A small audio captioner, trained from scratch: decoder norm layernorm.
Rows from block 3 of the audio encoder of a small audio captioner, named by matrix and row number. Each number is 128 + 24 x the weight over its row's rms, rounded and kept within 0 to 255. All counts start at 0. Numbers have three digits each.
After each channel's rows are labels from the 100 clips, of 14976, where the channel reaches its highest value: "strongest on" is what is common among them. Only what is clearly more common there than usual is listed. The data: drum patterns on synthesised drum kits. In brackets: how many of the 100.
# conv: width-3 conv (encoder.blocks.3.conv.weight, 192x192x3, each kernel summed), inputs 0-191

conv.100:121099135130140133125142128130105092164128139116157142118115126118123161151127107135117096095070101143083149139152131149161122111156169074113112098143119115092151104166122111118133119133098143145131154157163127143106125137129101147138108112157116141139083108118117170116116105104133145110117150078124100109179127115141144115108135098165101089129138083120063116119111151141173140137157163123144126138123185112065132118151093136141094131137115110132134137144068092125117204088136134125118140112113128124103110144116093144126127152097128112095134162126120106089100143170174141136
strongest on: low tom (95); ride cymbal (56)

conv.180:169140112126126124067142117098183080113121132136109131162143125149162149137132116133134149124159138144123127177077093159132149170076105119130148167119152131131129092100090126171117140099103152116137127150112109145109167124165137161098100119133122117139138120152130110160137135142133137130121139143116112156137164150086094102161165143148116107102102140130079147117116137111078128150110107110150083124116082095106166129148168144122154108123113081139100093156106158147089082154123135122145099122126148092110149105100128130118103110089130125133092138108115136122085105123137116188
strongest on: four on the floor (42); clipping (36)

conv.89:108134166134123149086148124151118115153130134127154128146129134145131108128222134112165130094119154132118148115086130104111146086163145108140122166152145157086119129152122143097188128141182172139131118155147137129126128157126122125092128146123145154133158141120135091157113136126127168143167106133131101118141120129077139124111132110071133099133127097167144133184106159139140176120150101150108136174175134106107162070138146156146125170152139109155149145113146106105159105129127133097108178129164154151115181121129118135080136134141116136124111123128124099145102134158135117139
strongest on: mains hum (44); clipping (35)

conv.53:114186143144096114101101086130143125150097064097145109183111128117140134127107128105146090115141136115146104123140141114143102143082139128105109111067128091106116150097164112115141154131104126119109128131087092138100200128115109089096076115122128118093113150113153116097136126175094129125152142094144107123122096094094082132170123116122092119079097099096135120119156095093111118102093129133142140134131122102122125111153111132089125124162111142109133142141165138147128131123155159180114118103115139088122128089115130110123172126170126130126099131140118132091124155128161106145
strongest on: snare (94); muffled (low-pass) (58)

conv.96:134091140166061124069132152099146122116122121109101152116129097128158102147138124115124137113120119127096091126119124101089097129128154152169115132084140146134127103098102124158167134121143135088123137118110135137102097141105112087135103107156109152094128092128158178157114124132116115107124077112076124083113106133102130097124146135087119143112121117123108061108102119093107157116159117139086116093074116094103098129085111093123179102115107107148112139138126100116108095132095135152140095102110162133116125131110127124165144139087113118119121115112125134077120096155128143082
strongest on: closed hi-hat (71); clipping (33); text has "clipped" (33)

conv.125:159135109129096115150097159131117100093129113077104106128094108097100103135161150148113110145130122164152111100162145095099120091112104142086078150147110110133087168094142154135109157126094114113122153135116134127154138125151133144090147139144149148134118137140113132110154122137118122150096116144125122127112133135180117157091099133033139096110111157123157128097122127127117124124096153105142133111119077142158124123103130111143130112120153151135130071134139143125168083104142140104158123091149077140140138114151141101145108148171162153138071111162125132134155133074100092110
strongest on: high tom (66); muffled (low-pass) (34)

conv.64:168104129125106144118144122117141144124147119109091121103124149149173118158134122123089155084130114156120105108133172169131145134130163092143126109080110113134150137103156124161088125118095116099161166117127119094095108110143122108090126108105081172165098131139113133107169126116102079171077093142131109147113137072128145107113123139111126143134108118099129150088143122158131148135094150088166140053094115104091122068147118112127134086123137104142136136125120156118151126093152108109090099115148159140140066113144116132105115108118123132139140136114160115134121091114138094124
strongest on: ride cymbal (53); clipping (51); text has "clipped" (51)

conv.187:134159112156115135119136145103142128152075121124120133145167137123162139119118107120094155193119158141109072131133110103108087145106095165144074128131150098136091137074100126177141119125127125116112097170100102131132130140119110118148115091128124104114165084089148153134098146127132127108141183132137094120149140147083133134126153120135143112113102123126109118094123126101075093157116130107080086139143147144114132156081150161142151113137136077134094147146167121125083121158118142130124136122086130143122104083116122157159153141162138125122111094089115111099112105121095136174
strongest on: snare (96); reverberation (74); text has "room" (74); text has "reverberant" (74)

conv.163:133133145133146140147160103129126109135111104122118156085132134111153143121122076103120095160111134075138144096133145154152116105120124112167131116123127169169147099160087128114097115104147128164148127080106163133142146126135125131108145109132088133115098135124149107114160112142101090164127132133107143119132139141125141175143146088135135154124121083112100096112116149093098154119120080197085134074092166162118080157136098109163141103144152103148124139130183140146135120124130131120102075118089136153187135124105130157155143124151135129146138132092114122138129168135110187145
strongest on: rimshot (92); march (32); pattern: four on the floor (27)

conv.70:179126109096139111139135141112139128083110146052107143088093119128159139131059143136096104167111120095112091126154159148142089155093112138129124075135130109124130159114103142164094122108108108178149144088114151126128122119130129167144132125155138141122095114135118186107145096100105102121124123140142144114143110171150126128119135132129149135135117097105115161093103110114088092139099126104114148092081158170133107135129109125146121125124166173125121107167120085150122119141098133120135133115078102110165087102114122119145147125144153129113106099131114120076132091097112092135
strongest on: rimshot (58); clipping (51); text has "clipped" (51); pattern: four on the floor (25)

conv.32:094156127139132118106117112101131088092107143142108147106144145128133151090153128156123116167133094162108093109133150126137113141116128137094119125112135111108120164102145091169109121139109107120115101127102081126144122113132115128124109097147145108128113128100100115112100119125142154096121175127127050161107148124089131110102154149131143041089096085104101105080109133139139113101097163104169138119107122144143135133133156152090109118103150094105109152179169108138103114163171116142171099127139124111126121106135137137135128108136143096122081110089099095101105136124105098167
strongest on: snare (96); closed hi-hat (80)

conv.26:146072150153112134081151116116144127143155131113129125109112121136133142095137106114140138136117137137135137131149176117135117098144146158086119149089108081147096086085134159141096107098126081103154171113159118167108076122141114123139135127134107178127098118137143112140139129106165101146104123116119104149099116149130114054129108107091150119113115140122096106101144114140127144111086144073175172064115109112105118144106096115109155103115086140117103103106112126142157097144134123104125094128116149118143147095115134096081136166064113111128104138140113154140130120106151113146
strongest on: four on the floor (39); clipping (29)

conv.138:124213100116157106094101106159116108063157151094147124149127093123118114135126132119150138140150163136158149104107128131164130134106105111123143148109137162128076150108121091154097166111134110151133114116079130126107142100093155123091133125147117115143130152114114098097140140148111147121128126129157140152113141110140116142138128123087143113132150125128137138168142110121135144141124149120121121176085085105115192147122125128103136147140159135127144158110119121141132045101165119119138120127168142153130120099155131120100118122225113151126105119136136119119139164150067094138
strongest on: high tom (58); muffled (low-pass) (46)

conv.186:123165122094128106112165118116156136177134139111100169140153130133122136102091158119112162138152135160138134122106130100102168141143163161105111133120171099099107105087151086159098138139128109120139120125135115122115146113122099155120149123097159117129161152121117118141143150144158138121138225133176120146123167138141070127090147142162123094117122149130135144110186107157129136124102183083130107146127109125120154134106155141106138125147151135136140165137107127129122110137152090143154125136159175102097120100167157114102110124194141154153110110107091133147124115167100113142
strongest on: snare (97)

conv.120:144139159146112164107113109114151122157110132098102110125071126092113184126124128108134111147107151115101097144120136152159148116153140149102095155091139083178154128128126136151095141122084127110137118119122128177112156139150140146080069122163135132122154114169164119095121108139126108150104136116110113086134132119083142073195139071130147143074102102090137124125130109101123154143073105120126134095097129152137105118141101120129141146127133120137120111143097136141099101104130135152138099108111111118116167071108104138139133116119126137103104150128070135126073117106128130117
strongest on: four on the floor (51)

conv.151:111133142133110144097127108101161080125058106123150140135136134109123153066116095125088159099143146122103155158126126111124117107156145131122054142091156123109115184114127162120138137137126149118111141163111071144136131111131132120116100106145080114111115099132144143139088101120181124095128166116127087126157127121083112102151145114133105102075110088106113062098117117153168133149129131122113096147158122106078155156118112145119143130126109074136136113125120125066114154084113151126155116122132152132105095115115113116156137146107121132132094126115113121132120135155104112126
strongest on: ride cymbal (55)

conv.158:136096158142149128141144139108132131180133138072143141124154152095135145151128141179104098161109086128129146151111141168113147156172147105124137119163153151105153159161147121130156093142141139160140099152167162142141126170129119138149143173101160163088114123155125152176128142135136158136148147144110131086160136140172109143118134140163128104141155162161147133149103112129128096129160130161119169145167167160149137143162148168129161121149144130136122162088110101140109166137100109093109163104114128146127143153141131141082128122114172112112153137130142124140124164124174100185
strongest on: low tom (44); clipping (34); text has "clipped" (34)

conv.188:123125078159107069140123141141118133173086113115147126118165093091117106113134097158148116128123135095101057126160127102125104087157187167141145101149106118100122132101182112140101118137101091125149107098141126110121132100134117152138154126063109144076146112111158138103119118103112100085138154129144112115135144126137141145088122139085142102149115123159134113149155092151097140131130139103098169111166131126139124113101179124151113178123110131132129133116174107153153144115105121114126143137080111110138110107152115133094152131130145115106116100125075109085126095120136147139
strongest on: rimshot (59); clipping (33); text has "clipped" (33); pattern: march (27)

conv.183:148102173113102080112142143139111138146121099069115115116076152123136104105127092168140120123121103176145124090105141148119169067122130136101106123104127121139136136137115116132093082134135104110130104093139113161126130093167108120131121173155113129143130139096097153129144081091116120093136130100147113165136144117116167060139113124109146082136132098107143162140146130127113145143097117102150149089110109132147137162167091094166119108088136136100130147107147149119163093139161150144118110090161131148122143072100109118121118149077127102138109154114107109097121124103097114118
strongest on: random hits (34)

conv.115:122116120162139116133154118154132119099127097141095111135153137167117122138165140147143096154154123218129097114135176101111198110130152103120111145092142098111127108101130110128128166155140121093192125103107107136123149109160119117133122151141112147199131107146139124133168124159137107135146123117147139158097163131140107134135133116127077128144124127135141161094123119122117144126107177129209146083118107112128117137134146107135099105152131113135117105095152178139128109125163111127124117116179140120119144119175172119133123150111158116165133150176110142100141101114143093145
strongest on: clipping (73); text has "clipped" (73); white noise (26)

conv.6:123124131137135092123157154108104105114162114090122167103172136137144126101124097165138118111123164144160151121113116105114124157094129174108138132120143122106102120118164132107122089113077135138155161124128123111154097109154200124152167147100114108109125109128076123158119113129129137116149119136109120116115140126160099139090099125128115106118142160131159140147117097154095145101144096126117153165132111147153223110128142126134118130105147158166141126100113124128154085118121056060113151138159121137142124092150103116098127133176130127148087123140128132116120117128106069151
strongest on: clipping (55); text has "clipped" (55); mains hum (48)

conv.97:157149140130106152160130125131150118122066131079139138110153151107154112112150091150108130137120126141100099086118099129129116153065112141119080128136130122127092176143144156137097126134109098108115098176061081148140090110139125123127089121141100114130120142138110139146119132150117126132091173112143099130143137109114156149109123123142138109120109068097156093124111098126112112159121139129108127137170108132098141130145160158151133079142173102115110147167124138117113094128131139129115125136140129120124120052124115143166138095162128131126104104134132071083124174103113123187
strongest on: snare (100); reverberation (63); text has "room" (63); text has "reverberant" (63)

conv.34:121112136154128103134121140134101146132149097146113109118114129160069160099179135112110107138163117172134124086126141133120161124137128109079117138088115134134145160160161082102111092109148100088143105117139098124137138118123146064107154141127150140178141151142106136114147127122120095111110107106120094162115147089107135121149108130087113126136092100103143152137125099149128126077100165148158144067093113134170142108152097101112129144100129140127146114088128196136160131162162117148107108105190152121110136105139137093134118124145137135168094130156127136142132111076127127115
strongest on: clipping (60); text has "clipped" (60); white noise (38)

conv.108:089124094119134065132115138107082121131147133133155135111115126127127116106135123139104115177140165081143095137130158086114109108124177151139159117155119100088081149096176173089123100128133124121091091136112118118140118098110173131144170129057150134113125087087146086135102084100109122100131122143089098116126109112118082117107122141097132110132120097138115155152096105100116138145081098129123164137094142132152126118114143090094098150125158154120139092124101093117127134100092153101126123154152141119141095122123121090150153114117111128139121113101109134143130082150120102122
strongest on: clipping (67); text has "clipped" (67)

conv.9:120154101138159087094115141191110119134146173130156153138119128136131123148166102129122134110124173115151134108131116151144141149108137169159137125115091133074120101140133145127133163094118112126119115159128147140130133116170153138088158152106112113128120135142112042131140111148135149121121130139169173127080111110142113123132117152127096101136163109142151157172147129133121158109126139099133133173087126117081194121156147125097109172136160159100171135139171129129121148096157115102137157132158151123138136119140126097107112118199116142126147104124140142114169159159156108101
strongest on: high tom (64)

conv.43:120153121160128132107139078151108132105106132126171114160141068136119103143099147110127163129151161094124116161105104078151119168075143133119125156102128090135123096099143102117096160096096091088135092115113113165119120097100124095130150082132142105117182141158105095120164143121119124142119116145099156144106145089109115121137103133142116181119138156119104122132090116109076147125146128141118138113126077070144167114113167146107127121144122119130131147133092143141152103133153095114120140107134119096144117109174151117107151096151093112114113101116123117137134183149144075129
strongest on: snare (83); muffled (low-pass) (41); pattern: four on the floor (26)

conv.3:125126104129128098101139109132129143111135139130090119139138113117159099111120139138068152105138140098139107128119149106115108135156130150167153090122126093132122080112155132139099099112110107116135132114127151119115113109115105140119105062126140146125136096115132160102118102113145100080124126114152120086154129105127098158105161142120106126146098100132120116086145108166132145155122085078114156094117144086136160106144149108115110100145122073138124118129194094130178109157094116171177093127095129093128073118149110114120112147122081122106144110074129121124138080161074128131
strongest on: closed hi-hat (91); clipping (25); text has "clipped" (25)

conv.98:157131121143107094144146107156105105085135136115143125112113122122113124077138100136133115121153123151131130117138145107133116107145146132069079139103132142130072144111164094113116092167143105134130115105099150143127147076103099137116160162160118116129162152086131141126088080106124137049145133066157112174132149127125131119107146129078128105126116092115111134137142119142146148109095110137148116138120153150148100137127103073163113118087102125139148134144144111131152115125158139145145110111133166120101133078104111099108155162143142088109056113126097141125151144133080137143
strongest on: four on the floor (44)

conv.37:136124149142102112069064092152088133097153131148110109087125123125135109155154143109136134102117108081101118118125105115120088126117126098105153119128116151106149111101140072139134124112098128109117089135157158112096102105142108125091140126131138084128122107103134106109138148101139134140138092137122161136109109111102128111106129093107126118155128142144147124156063126164106152092138120070112079153101104084124201094112126112125110139127187137120108157119068141143167120146135099156112145131136108114122132140120096123116098122123096139093162120101137101171119151159160129110
strongest on: rimshot (62); shaker (62)

conv.33:120151172120135137114154112135163112167135103078155146107138151111136147068147103159169087094127145134129134114095114125121137126101114145126087154126143154101119151126138146118134095104099159107137097187157093138133105096113138089118093099155147142111118136137089128153128156135115127115125142147086068143115127092091121140094097094107149097103117120143166079131156129144100108086137158135135115155147115121145155109163111145119157158136160085138177132119115120112128052141124113104103114108138150148101171093135128134136109115158137154128085115129161125138133145121137096164
strongest on: high tom (85); closed hi-hat (67)

conv.69:126141141116133098087127121137152087181166133099135126177116155138107125138181128118151115126132129138140127131111115105115135076140154129113139121127147143084127136131122122103177120124103112118113121170158140138117158127128138123086115163134104179137106153146121089153136133115187154132133163116120116146128107134115107092128076137124169061166113115152135156167160149143139138145140149100135132168144161099124140155149108158096134151107144140106183139103105120126136163160114109075147136131197117153116126140112123091076106177141132132127126134105131162139133123158171084122
strongest on: high tom (95)

conv.28:135099120123114117111120132117095112160164111113129125128131145131104109093151109140104139114134119117132134117109131145094119069140168131135092078093105102151095134151163157134111099136125100071121149168117117107115129112121116100152137120132111100103115120136112130102133111090175091112083158134117095129129109174108094126104094159129143129108064154119147107135095112131128131129074124072109149068131127103154103157122120077126141135126123120146143103132138137103116116150072107109175090125151154158150104107119116113134112128083115117168123100081106171146140118108116120070
strongest on: clap (67); mains hum (33)

conv.143:121133126118127136135132138141141138141079154164126133152180143096126136129168139122092171156126162114118121173138127151126102134134193127173103124115120097118100116095137126152125168126105142115135144126097113122116145121093100180168111069113111092081129104104168108163095135121181110119134157095150119118171125133121114097113162103140146144143104157173111106116139137110119151160137121083117084143141113084107108154084155163146110120146138079140119133134101137141100152130097149129146098136098149130104086164153137156123142133126142122117151127109120129107093096167088167140
strongest on: clap (82); four on the floor (29)

conv.127:156137104117124128125126161131126104206152128106141118133137150132144153140116089135122109130059125137120156134141129155147111110134185106125117130118131115104162110128122119153136128109082156129125168175176113127125113142147129114141110123131086131120102137134117163125097122117154136117130170100123117098146139159149139136117114165173126023136107093117077142126139134142148140142137138097146113134112179131103124124188108146137095120130096126127171103130105070154114204131135130079161108122106117123127112116108108143136128161104137133116118128131129143097115133143179093140
strongest on: low tom (100)

conv.124:155133153103112135107102097139167117103144123158109110133125136109107127121129118114127144101139114113140131122101082144124139132135116115114140127097087135147158112172120047162120100084128081113132103158151117112115128087145110083097119129127120058121147155121100126127127147117154102123125138142112125127086096182082116096132114132110138127115080149128140122146087091133115115146090093112101135107135101116124135121165111105140172120082121127098102101147096144115127115214142101149159110123106126150104136151122105140097119120094096097173123137121088157189122128118135133121
strongest on: shaker (61)

conv.10:140191098086126137151109144132102146154142114120110131151093155096102122128162148116075119147141104145162120093145165129084139141139110118135126141117141165159092193125115095108170138141124126153107122131115108126140138117141120124090117145144131165110134124119133128115124124187144133094094126161150119145106135151164118147135108108092142100135122112127113120122137149104133151120155110131133150157111119155115120159137124125154111143124167146106147171111108159115102137098157174147123141078171125159111075125156135102144119172220156123115068100135110120121165104125101097149
strongest on: high tom (100); pattern: half-time (25)

conv.101:113150172130144118093145125144181151094159141102139137083129117135073140135149128110101114097137160136143127184120153072149100136100122144095127111111114145140074123068102181121104152142121114167112135147143100153130090155093106118084108120116126191123139124158154111150141115115122105196118105140103144133141109131111111127115122115098128165143146149144138098133169138126130134127126151141164146114140062128110096148076133128107170110162129098160132135133128135123108097115093134106121098157121119115169109119114147133144126127123127154131116134111156135102150134138140068086
strongest on: high tom (46)

conv.170:165177131127110129120178111130176107132119139122110135136152112075143155153064132104145152166108166142147124113131099145140141149101143163116113137118164138070093103099153105177121140134126100132108141146118131146115134112145138128132137112095130101130141100111137125130144104140152143132140179154148109085131147166109123131142135130146128113102102135117101165118211110147100135151102154083136124099114076145113118145125189125087133108155136170109116138161088125151125110127144116147185117135104122090158091135131108126120119155186162160118114121096126137116099114131130105145
strongest on: snare (98); muffled (low-pass) (37)

conv.81:127151126130150093139144137193093147133138142149146129162146120178122132130160095145139145125170169188151136106111133143163169130160108130125120172138120121134148131168154126110145131160162155114168074143130132154122142109135139141137156157110126110195149131123134092126126114130147130085154147123147123177121164102145158130127161155111127127152142118135135181168132122120138113125130180111148122121147135111121144134182168104133121151121143127146166149140176182141143121141173103126110149131192183110136141122155150120102133151113141119181092140172137151123132135117126135111
strongest on: mains hum (46); clipping (45)

conv.47:132141101112153141121153137167112154147147154181121145132131104104100153134104127123116151138150115135141178113115101157164123145166129136124132144134105124200173155148102122097124158140117090146124098109151156174124133130126123155140154141124151112125154137142132108154121152143179090091130159115142161109133129141113161132137123117118122205135120153122131117119146142114175147135097173105087115076132095143128075134144148087140119120130112148134155186125100163099149162165140124158129138164130131165147144130159125104120138143154137147137143126120125146179129167105124148055
strongest on: rimshot (83); four on the floor (39)

conv.135:096123160175163117163191126125159136152116111120102179160184116109153121133097173131098118136107158101150110163089123124136123166115177140128124104119195138117122126119137180132121133158146143146118156123139120125118162167096138125184147086125176159094141114147155144152108146114130107127114167112081164096180172135123150154133118115178120142127141134111140094116138137124129115163144126174118133121168113112144116155128143156121144096176116091197141125148120110134128129138109132109123121145082122122139121157150125149138153144117120146126145137117123128131103144141144118162
strongest on: clipping (65); text has "clipped" (65); closed hi-hat (63)

conv.191:067128128142161131115198110166117157111114127138130167115165092123140142084124111121134131119120145171125122112137172110118137140116150118117090126109167135108109083106118138107132134128109162108146096106129085117112098184124120130172125126107126138139145134140125135137136166115104152171101138146135106145161169115087116129093125167176097146090159157139128138104125135121117140122123154125188126112123076100140113110117133162108119134154129097178148113101178135151109067103164114101089086096142150119124112133157108171123126140095164119109139117174153116139122119130127111123
strongest on: rimshot (71); march (41); clipping (38)

conv.131:169087139136139130086152126160155163105142131143103104138107133126118118133149124121123155111133128114107128099092117148147116128137112113132134137095091128159137138130122129135116169130119065116115135133122115172107137128140098098146120113142119119175085200158117141145104151115122095174095125094133125127123090145122184103131083155151101162139089125108078108103113101150144147133105127127136159098094097078146129116180127093123161090116122128126155120136138112133120111143156124139144101137170104112138158112126095106110129136083128146110127153119139113155139236098134143115
strongest on: four on the floor (53)

conv.1:136178116098118119143131114151111160164084101154122158147147138128125147123097121122121142152124132122120115094120065147164113122095099119163100122117123080126099122147135071148123137109112136131084096177125110123136138089096125106132113110134095044107131146108091143112132137133139112096095207099135114117131141096120109180107143161171141132080104113084138131114130092123099078135101149085117109114164127166135130127125136159090100156128147122108102125140137139102125153160132113149132125119106114136097094119144108123105153119139134126121137110120119100119138143086092153160
strongest on: four on the floor (39)